config.yaml
model: "segmentation model"
encoder_width: 192
optimizer: "muon"
muon_scale: "match_rms_adamw"
l1_shrink: 0.01
batch_size: 48
epochs: 1.7
Rows from block 4 of the decoder of a small segmentation model, named by matrix and row number. Rows with one number belong to one channel. Each number is 128 + 32 x the weight over its row's rms, rounded and kept within 0 to 255. All counts start at 0. Numbers have three digits each.
After each channel's rows are labels from the 100 images, of 14976, where the channel reaches its highest value: "colour at peak" is the nearest of a few named colours to the mean colour under the peak; "strongest on" is what is common among them. Only what is clearly more common there than usual is listed. The data: simulated telescope pictures of galaxies. In brackets: how many of the 100, against the usual share in percent.
# convs0: first 3x3 conv (decoder.decb.0.2.convs.0.weight, 192x192x3x3, each kernel summed), inputs 0-95
# convs1: second 3x3 conv (decoder.decb.0.2.convs.1.weight, 192x192x3x3, transposed, each kernel summed), outputs 0-95

convs0.142:096111205101133114159112126126147081135133145153139116069121150147119139127133080134122152141096138127133124052117154165081124127122116110135133110098123111124102118168089226086151107119097148060061142130124190109122126136161133150075149157086160087107168159097093163104121117027123127093
convs1.142:108163070103136131115150097133176135133161062068093140178134133078165143175098123099135084134109113174163107128189111174136129136149119136146092168137134159079197100116082154179092096135134155198178152144155101131111128165095115173110154171165071109149111118165142131118132116142118089140
colour at peak: brown (59 vs 15.4); grey (29 vs 6.6)
strongest on: merging pair (69 vs 8.9); small (53 vs 23.9)

convs0.109:134106090143196110101084132154143111121064101126106162135163159128113140129121154151116212139086122124134143134012149154104081131128172067109111125124115151092129122071132146255109151135112094089115113110131095139123102134100146184112148151113111121159093159119133148093113077117165094086
convs1.109:166071191131078160173164120099119131083154120148104074191109128145150153158104122054116102127131123164137142104095139090130163156111094204098129141130169124176133133106111154126146125097116192147099145176111122099079125121148125131135139127144160116115068091184128105060097156155121159156
colour at peak: brown (53 vs 15.4); grey (47 vs 6.6)
strongest on: lensed arc (99 vs 9)

convs0.1:110108128231156160118149124040151129156226142097142046181134178144110160139123106160110083193173154135133150148105158089118121103086090189118175093129162104146138091089084113102097115142129142146133140146123196163146137127111157094127139088141156120209129162133156140136083180121154153148
convs1.1:162144067160166133148165113191139132123132150128117182074099148075142113092145134101135164048146112143078080112191162169193079121143144111162151132146148116081164129152138191153156145114121164144138168116078143093133103149121110157105159127037027099088136094124126133156184157121165114103
colour at peak: brown (39 vs 15.4)
strongest on: merging pair (29 vs 8.9)

convs0.113:168136167081093124135168143098144207145060109131071158120144163110132194151146181135109114141172153113143125090187148148047114151151117161170136129110124113149115135151116114176164130141113073151085137154131129125097119241166166149142103095100131085109144074143167123137140124149109157096
convs1.113:084196073161122124119123119124157076126131157107183144110148106152146167140143161135129109111130068177120109106048060151177168053095143134092147087134149128103170086113138143187098133164133107120086117150080156140177095105069114091129129165110147145119111108120046129110089145120131134141
colour at peak: brown (56 vs 15.4); grey (28 vs 6.6)
strongest on: winding: clockwise outward (72 vs 13.6); many-armed spiral (61 vs 8.8); small (60 vs 23.9); tilted (59 vs 18.3)

convs0.4:137103102144078145128160129129151115087233116111047097147122154101107128084134092090134123121122130100131114119131108141135133091155075095137123121108147141135125118129140118250147131135111173109107140117125089114119124110117118144100084119110116096137125084145136144127140137105134127114
convs1.4:127160166113216169154043131153158139133062132145135168154170153130122123121126121068142088099114116131123063124136161204094117146110134132091100136122145096120194111072129142035159113120126093151163132123144157117101122217109093085111138127075122110150120140166120107105140107152153152109
colour at peak: grey (82 vs 6.6)
strongest on: two-armed spiral (60 vs 9); tilted (55 vs 18.3); merging pair (37 vs 8.9); winding: clockwise outward (34 vs 13.6)

convs0.68:142217096084153149133146139147131146186145092137132048166125121151132081176130133134078125142163115170149118125136112183091117114113137161130133107161142111093131115130137065079148050133122165104132132184128164141094128197107132115093108184106144142071137099141096127167132171130255100125
convs1.68:143104101115120102084148120077072124119174135075137139080152114115141168056187125083168111109126159077113129153170137118163144090116109064156129181129129105204156058069153250158041127111108084129164139132122042120128140041121102134125179087117144101171117153146119101110138086133077117132
colour at peak: brown (50 vs 15.4)
strongest on: bright star with spikes (77 vs 25.6); edge-on disc (47 vs 9.3); round elliptical (29 vs 8.9)

convs0.123:162136136131121118180100129177116143131123138116193159127186123138091139134109107121111083175131139123132128116127124145154205100134112166093119128193131096154180129117150190067116051096136183098177162098142100132165127145118120133128078107039138133122146095123137133102145065151127101089
convs1.123:113124090125144091086152139115148088163190118140127160123072130174111153114102125072098184146127146152082171119146069103103147168105128134160119096086134120090121162148208102177096137169109066153036177213079145083087171125110114135094148143161106156158152147156096150104080134116151124134
colour at peak: grey (39 vs 6.6); brown (36 vs 15.4)
strongest on: winding: clockwise outward (46 vs 13.6); two-armed spiral (27 vs 9)

convs0.117:071081108113125054117137140134121127240145114121128120143104100098137224129137063098112129159132124132112133128134134136125087107112122114138114131094124076086175141134124107124133121143132075136118117125094155149141129162123134210146121105150137080112128092123127115113123197138088079123
convs1.117:134209147162094151157132125079163158096130133107121147100136114160118033139107158144133133141099131097152127144172146132200116134148159108132185167165144164113105109116167157117125172055147128161148140125132138113115093133156117085125119084114151159128184184148187119094154121110192140146
colour at peak: brown (59 vs 15.4)
strongest on: edge-on disc (100 vs 9.3)

convs0.13:096163101055184164118108144142120145112149161113049123099192152099151134124110114166102127184157135139142115131174111173068099146108130184149151115040110121129136148133150173148137190114162179089136130134144151127162130171165146159090140168106125109100133097113151136123136143181138098122
convs1.13:130096097134123092155139099108115095085131092088140177158125107071108095129157135088118108133129115117160106151075118178101155112143113079157113175205074192089089129156138078168199065125116134166125101158059159122127100142118191089183149141081114122086109167128126117152138095137124121206
colour at peak: brown (80 vs 15.4)
strongest on: lensed arc (100 vs 9)

convs0.115:105145105128107094130129113129123112142125094078103102130104152071154065102130179092153184102141132112113132110116112101121160171119119108139131155149139180070141141145139127157144129136106161121109059145127164115184141169133130140106104097138115103194150125130146098106138138036045101189
convs1.115:151175143121161168142153117102096158111141182181209174084166110139147181116154075167125078119123091134129107141130120147153107107173136108118201104086148079106107087130108152089121093111155149090159145155121183150060156119134088113141116120133083114061139124153124105073136112145180137043
colour at peak: brown (93 vs 15.4)
strongest on: edge-on disc (100 vs 9.3)

convs0.64:120165114116195141140127073107137129126182097119116255161143107137117123107104130085130138101101152132115034129048107078097107134099104185112115144188131089177119130130127135132106116113104086133077137099131132164122123116152066072143078125079134102118139129116146129129129134141136089098
convs1.64:116087111070121112176143168159116143126117114141116099115113090146114087097129123157135167151131130073148155173155143135155154085199161122152123109156097124112157179094153146143097130183167082208192116098148127144155147112089078088140112118128138171062131132147133145113176082111107128169
colour at peak: grey (66 vs 6.6)
strongest on: winding: clockwise outward (53 vs 13.6); two-armed spiral (41 vs 9); irregular (32 vs 9.4); kind: barred spiral (27 vs 9.1)

convs0.124:228120152160095099120138160139096122188170115128174109066107083095154178169119227154158131107075142123122123102151096133145119144089109077145137114113121163178127134112101130080119237085161135089131122144126119095171136125110119109149092186185161205048118119105105173094120199115135150109
convs1.124:047115069138122145121130080098164145129130144084100102180134125082150169151078135107136131077146092123138126125086121148112068146103101144105121141073144123086128128106148162215095083087128090132086107118134127150166131116124123104051167185143117112166163126139109098132110132180176173155
colour at peak: brown (42 vs 15.4)
strongest on: star cluster (79 vs 9.1)

convs0.69:111106167133134055165185123117155213153138099127136123089131159194105144103102127208142077072177139124173126089143169148122166133135114116133114162196100074094139146141141124165151102113125113142166114113118091145122106149133098136125156067113123091130132080141174080141177062178135204100
convs1.69:179163124124149155145086188136117076150092151165157153153164099128106091100150132142115182139163098161104148071137100125136161128142151147152187063162117073123114070110129153209097148128141159113112148143090169133170082117063116123163126171099140155109121126129097110126116113083123138132
colour at peak: brown (45 vs 15.4)
strongest on: irregular (39 vs 9.4); barred spiral (29 vs 9.1); merging pair (28 vs 8.9)

convs0.98:096104117124112150119143190122118146084124155116059155110136131138144118135135183148111087124125140189118121135186129233144101148120111112138114111111146103095076158111111220199096097135107224129143173146091145110124150110100130086118104110129112219177115092138185143138117183109117143115
convs1.98:138142101096207111109105088110108082144123128111157124179119108125116096131166094096143176164148115062169138129129090091119116163109127153129156159128096138169165076158089074145140144129129097122156089105182103146111122088155126114085126136162134038101161153062061118108106114148171077145
colour at peak: brown (65 vs 15.4)
strongest on: tilted (67 vs 18.3); ring galaxy (61 vs 9.4)

convs0.87:144181134122111147144114180140109123131125110131197166177067120027139101169116114103130136124149130116154151145077080091125144132125116163161115124127126189150171170153105199099100148107134200113151139127133105150153138162173136145146140170126145108083114153110118118071135165110120060141
convs1.87:117099056189123061102180106131141127126155085102076106109134156136111136173152149091131126134108118119112150114148118172122088135099094148160075145123123135106120156131145144174152124105129099156040114179116154133064167170092155167037144156163134103152180139139100135125104137175116164136
colour at peak: brown (46 vs 15.4)
strongest on: irregular (87 vs 9.4)

convs0.46:088115130112127140100182088067117142119102154165177100109194137164081145134115152156158102141135139198146141137160128102150149171148078187133082066155147076124091132129080137098122073155148120124135137120160099133139112145087131173149158089112143125215111124118156092160111129131201180131
convs1.46:163113139092178130139106141134133114172141113173136155110126127103124120137129097125134133165134103150102143112146201116142140123103162066138189108119102119084150111141136169124137138121125151112135118103071172117138084142122145148196136175083101149088122124134118111095147139110105103134
colour at peak: brown (46 vs 15.4)
strongest on: irregular (43 vs 9.4); lensed arc (39 vs 9)

convs0.48:109142034165139175124107171121117124038029175122168080126188151152159144150142086122116140147176114116142116165159133116199194101134132187133178114142115192117150139128142192092112132111128096134133146092112125151115156101092100191117137104134123150103124166171107150117126159170198089102
convs1.48:165122162096094140144087144131130108154200098099103053101163134142125103074121145127139126115115112123138164125125098096068136163117105173138144093074111149131086129173087055113150122099134145127114097125155189075142155127129105057092124156189123149180117118104103076132161143091113138197
colour at peak: brown (40 vs 15.4)
strongest on: merging pair (70 vs 8.9)

convs0.66:128158042131131144125118109173125117140169149128143161179123146151138090117087132120100161131133144101102132130078138103192093204103097157142154136159100131130115138151123129074126139115149116161082097080139132165102100120153066105176077138115115139122148085148166098120105169138190087149
convs1.66:142075133093123136152130080172127151147150133155125134074149077106129122116148144151180121081154093113099105142171144123056157093128112119156129117193051147092158159147149132141124127114128168127127093150144153090130134064102099132153143155134120130118118117142134104124172092119157104165
colour at peak: grey (36 vs 6.6)
strongest on: irregular (96 vs 9.4)

convs0.150:123127112174121090149126108098144188126136135144173147156116122085150178114175162126110123140145139145166135125199176053185101116170134055093123111082132103133144123111153091122120095119153095081146133119124229089122139046152139191139133145160136099119131134155126151136119123128126131111
convs1.150:159165111170149138171102119125118122113130107153149137106169194134118110146105084108099123169065129182098107106120129183118092132062144155123113111078170122168142098177075133162144158107158082169110106145121104122168088163063079126104115129137123073094155094101128100133208185076144145159
colour at peak: brown (42 vs 15.4)
strongest on: bright star with spikes (58 vs 25.6); winding: clockwise outward (36 vs 13.6); barred spiral (27 vs 9.1)

convs0.16:143173115130137100156160154112089104077231150118158104178112119201118101149129130157120062143101121133097115151131141055112208149095119114158167176167153107115120122139116100151130127088148138090177124119137136087142157147131206091098141149108153115160102175104124129156147171139158228123
convs1.16:182130135140148165163123105132136124131076145175134155089189188111140170086099111099159227110147134115127167148167123108163110113157126143103132099128111136115181126137211159157113138156122146181138202116178182126190131103159127158151133112161045116092148082172087130137052136136131075100
colour at peak: grey (39 vs 6.6)
strongest on: winding: clockwise outward (56 vs 13.6); barred spiral (34 vs 9.1); two-armed spiral (29 vs 9)

convs0.173:119143153086143183117141158023126131095084148125124152163169112158114056109132166114113080189138124182106142148126120080192137123106165142096161126161205108172163155114149144107153124135133134123165145187132119112132183160153135143126129108121147155140113172193109101131143102103128160095
convs1.173:165169092122174141153109095147163085138164114144208129067122186110085112097108113102125187108096110096106121126112200110123114158180140185131125095115054184111109087161156120149109184121133130151105121166172162119131189129153110181147088176164139144126110080136095109113096169149181105139
colour at peak: brown (39 vs 15.4)
strongest on: tilted (48 vs 18.3); winding: anticlockwise outward (47 vs 13.4); two-armed spiral (31 vs 9); many-armed spiral (25 vs 8.8)

convs0.35:146078144063108169128087139158124120175116185134146107099057085125120161115144160100142132110126131107087116098152134129087165151093156165148131129077153149057095161102132142099152159144147148083212108088083123149135134130162139121171096114128120093080116168139048116135114121079143089139
convs1.35:084180099097171124143126093118122127152186152105116152129115211097160101157113141107093094098090130137154106166112114149180087125139146098135115135158107150145126092178128134211121107179141094118090112127116161060091144069097121141152198147115145132169117142143147107088134114120129153157
colour at peak: brown (52 vs 15.4)
strongest on: winding: clockwise outward (77 vs 13.6); barred spiral (40 vs 9.1); two-armed spiral (34 vs 9)

convs0.162:111152120071131113124139116133119142137118100132030153135132145150196121126123099125152109188178130160174103126025131075118122136101133216131193125105121093119137140162117103074118118114116119125125079128157255129120128148130134132114101160132132114130154097137132117169139118127145140095
convs1.162:226227111138173157119122100110096139192064197131154199111114198160117136133113124138164093091139141150151133115085129078135141148151135130130100120132162152158120091152090163111117122132106073179112150113153024141200118120108147104120178084125134111189113182134084136119104136139129143121
colour at peak: grey (70 vs 6.6); pink (26 vs 0.4)
strongest on: bright star with spikes (100 vs 25.6)

convs0.43:093145176106138224143173119119149136121089146127104064115095131101158126124158062166160170127156130156126123109212156200029121113130152109131128136103140129199144135134119094166157118139155155094151145203140106148104175146135140131122165101154141112093136106149187141118151086209114138123
convs1.43:129138070169148054074106166108160123111147135176132136109159116122181068114141124146104082140096164088129123090073101128228124152153087118135165090139163141099101084086097133151117068092121124152124106107116152108152094098087133134118166163103126095158119118118104156132091144064133134105
colour at peak: brown (52 vs 15.4)
strongest on: many-armed spiral (92 vs 8.8); tilted (62 vs 18.3); winding: clockwise outward (62 vs 13.6); small (53 vs 23.9)

convs0.23:139063140148142119135141128147136122140133149124208215062206123145108138141118148127121116121093110155100166124044142138100105109118122106131090128154120108109122130111145099130116151132127141178138098123118015113194106147113161077107125147100123133154125235112102093144117124104068127084
convs1.23:100086145118138161103152142082132159108198122103040086178049116088142116150150093144112143091124168123110111141167130113107135210138070149137126131097152119126159109136116130152100115122127144074154124132108118124047162130126084133112047106117119168084155064140176126123127188119151142132
colour at peak: brown (69 vs 15.4); grey (28 vs 6.6)
strongest on: lensed arc (100 vs 9)

convs0.55:072132165106121074139066121174128099118190104126061108128069136133105105101117126106152119097133122136120134099129129155119149152182121101147124129120114135109132120108140125173080123136155132131104089070088147090151139138119125100126206166114157162150125112131091121132117151142118112217
convs1.55:195188107156108157073111116072076160147086162122163161094132169140086172109101152083148151111159084114132087166123139154208132090106119170111148150099098144151082165126131135092115120107062173098194139185127094163127135136113124139068103139108154111166160153161159133112124086127157126101
colour at peak: brown (63 vs 15.4); grey (31 vs 6.6)
strongest on: tilted (71 vs 18.3); winding: anticlockwise outward (51 vs 13.4); ring galaxy (35 vs 9.4); barred spiral (25 vs 9.1)

convs0.110:075103145183127087162123111144153106199119135182092078103127151211124179156130119120167136134128111161178135134100149101106083135149108194124141111073097114066136141153093076096135074122104086146126138120160106112121085065099131098106123165172112144158117085107118105114126104119075116113
convs1.110:115158103099143137124163129135127182083153055087116151133148139143120132090113147155107144116101152124086137085162130125178150120095136036091123178156123086159101101106117131151110169160186100117131127146091170132150112148129108138109113111045104121140124158183115095139157153140133174124
colour at peak: brown (64 vs 15.4)
strongest on: bright star with spikes (100 vs 25.6)

convs0.185:210110130143115179117048139147141139128101152110104127163099097142179052145114118070140148187142129117154125132127126106134155137138177164132149142136121129130116164137123137082115066127087128100130083099124195105142155072152115088131129175202142150117139126132109116133140140124147108109
convs1.185:037112102153121086133164114121127143155230073124139171129091139117117149087099188056130093078113121089106115151127093123143099154093147118156133113117125092132142134160153144144084135106175025107158156115124090161079171175097117115112123091115094174177158180105114129122084149162104167120
colour at peak: brown (74 vs 15.4)
strongest on: star cluster (97 vs 9.1); bright star with spikes (74 vs 25.6)

convs0.12:105043127094120127141114124153123143119167137110080069119105162144157115150148096146092101084169105189158138128125125181103092128112112138158224116173117141072120146138172125183136059141161118168084127126132186154129144055138129126143134128152095164100120169174123137156128163134138163123
convs1.12:131144110148196099133163092130135094072107169140051131066128082136103199126101166104144167101104154068136137115141132203144121159121057157099131165094145165159150117118071145132089206083128166081125132157154181155136110124090141156123110150152173122140124109047186135118095163133107096138
colour at peak: brown (61 vs 15.4); grey (35 vs 6.6)
strongest on: bright star with spikes (96 vs 25.6)

convs0.14:085130088034117118127094106147131116110129145141076186116117102152161135109125202147133154144154117127137124130132126124137129237112088194121160128106128120121121153197089201134117045115117113128128115117159156127090101056087082080135114154174136150189128107100106137120117139101067046145
convs1.14:114161154125134144109157146106107178122130096144134115122116125105094128171127068149124114114080097138108109113135124069173143042099086077127104138150127129144121107078135118139152106083147117117164078115104127123169117188146111155150106125106103127008110119132156093144088131157174234147
colour at peak: brown (67 vs 15.4)
strongest on: bright star with spikes (85 vs 25.6); flattened elliptical (27 vs 9); edge-on disc (27 vs 9.3)

convs0.106:114166174165146094129101081174127186078116096125080156121139134104103150117141200149177054104129172116136101154114134111131161127122122140123099193124158129131110093110074086147170102139182104169158144124130106131134114114144093110096138108166124083123136158194126128123130129114126199097
convs1.106:128123133115146136166159119157142074246102128165196165092101126139124097114135084129052161151128111211091189147133113115123111124144098132135153074118135104138120145145138158224120104185109097153070120126103133074147137138012109149135146160080121134065150136141051094132106130056203093163
colour at peak: brown (36 vs 15.4)
strongest on: winding: anticlockwise outward (33 vs 13.4)

convs0.72:165058090126123097118171164155110143119112172102085103160137099119105073120144139109138168149117141117121142192197207151113075129115189133140143131154137129136139107109172106087145171134111112129154118148162149083130176102141084142097134088103119117120128117147123091133123139115118134116
convs1.72:074147158151156111126078112106132112130092076168117152141140143144157146127099137148162124171089149162111147047056051092155121121164069145156120150145128153120052136117092108107085091080102148146140133057133144135165064128077151193170117179164119154080147167085176174119113156118136126157
colour at peak: grey (56 vs 6.6); brown (41 vs 15.4)
strongest on: many-armed spiral (90 vs 8.8); winding: clockwise outward (88 vs 13.6); tilted (40 vs 18.3)

convs0.82:090116078095117111114144126150121135122086057121117065125157085124115098116149138153104104134095137120108094181199120167144110124139129082111128134153135105131139134121131079153146231125140095138130129140114087122185138126109172121145102158073144151153159060113172158133133052111162113130
convs1.82:165150159149137156112145087119115115089115181089107195151173190176128172223098110082108177138149127136159163098097163120133196164131096157132167119122127115115100088088115154132148099143152142118146164099082157163147129125142103120089158130172091058129095177156115069163107164142085139149
colour at peak: brown (91 vs 15.4)
strongest on: lensed arc (91 vs 9); small (54 vs 23.9)

convs0.77:095117167128126123131132118084127150137169092090145138168151108139134144147111111093109142165109130165124096157172109140176118149142151099091181169128127139139147057101154181089197188114192174125030090147095148102100117171191133110135125129152030178090157165148117092074164178142085151121
convs1.77:131142096151119093157178116126167131111078135142142169116117156101095084148100154086133183118074144126106073096104099128103107120142143117127114135164101134164121104135082080183140133122141139121127107136201144128221120113112136144106116155123179114171115144142091130142195113172195149127
colour at peak: brown (49 vs 15.4)
strongest on: many-armed spiral (88 vs 8.8); winding: anticlockwise outward (52 vs 13.4); winding: clockwise outward (36 vs 13.6)

convs0.100:141169164138146077112130105108151132179104095128126154109138148127132133150122128084142192114109132059122104112114052083190114119139095144140121133148114070122126142119198118159142216149122000148118176134136159100164132217127168112132180161117111111107139106141123118132088106146179107160
convs1.100:126066109145113126170192096105116135150123141098129087136144101148135175124139094144145084145211125165133154182153121185102151100115130146126153084098105169153108175112164123124126123119072131155103152114107143147129120054083137158116096135134156172109145212165114113115142152185204137214
colour at peak: grey (46 vs 6.6); brown (36 vs 15.4)
strongest on: winding: clockwise outward (73 vs 13.6); barred spiral (41 vs 9.1); two-armed spiral (31 vs 9); kind: merging pair (26 vs 8.9)

convs0.189:123159066062101119147148126180133097159255138116032162141087142173099198127116142137114210110140123101100174162167156134099098098089098149158168140142097105114128125130085059164117100128101144128109093161117131131151136204080156114096126142152130163114123118119112107148167098122110052127
convs1.189:136131192182173119161093113119134169089018164099123132089172147129120107112124124156137155104141129107124162128191130099148155112090069136148062128135077142121144160093182124121122173138139099105098148134152183140122104072113140175114116102075137097101106118133160156141136146153178152139
colour at peak: grey (90 vs 6.6)
strongest on: winding: clockwise outward (95 vs 13.6); tilted (58 vs 18.3); many-armed spiral (53 vs 8.8); two-armed spiral (31 vs 9)

convs0.37:148112153136118207150169118117107140124034133132150103185060125123103143113174102120162151104113144171124114121142125114101119073125146053171110165126168147174129100146192146102171182148160132114116134155128138136064148130167117058146178054125137113140140148116116147133192143136158094125
convs1.37:076115112193150099084079110091221136098126133121128149067117158127160108162071162168086076150124080087107081145067098155174147180134139155107115082123135157111087124109074140127083118124084109127196096058105099160183091095072129180106095127133118129098128138099127134132100158160124143099
colour at peak: brown (85 vs 15.4)
strongest on: star cluster (59 vs 9.1); many-armed spiral (40 vs 8.8)

convs0.171:101093110139154116126101138093132092163164117157002139161142102111127117117124220141100125174089111111138133127055097071160095166123146097122123131175164128083116128102122176168112130146140139110147135121145191115136130135113144165107159141167093096181162092128135126080100094111146042171
convs1.171:174151151138137141109151147150110126159118113130221099143072142137156221163159088180149142116130147192126166147120123117150181103095106148083151123098109126159148128112113122147098148102083062124166113117144169114140136187133130102118081103080150134098089119068159133142088125099128138126
colour at peak: brown (78 vs 15.4)
strongest on: bright star with spikes (100 vs 25.6)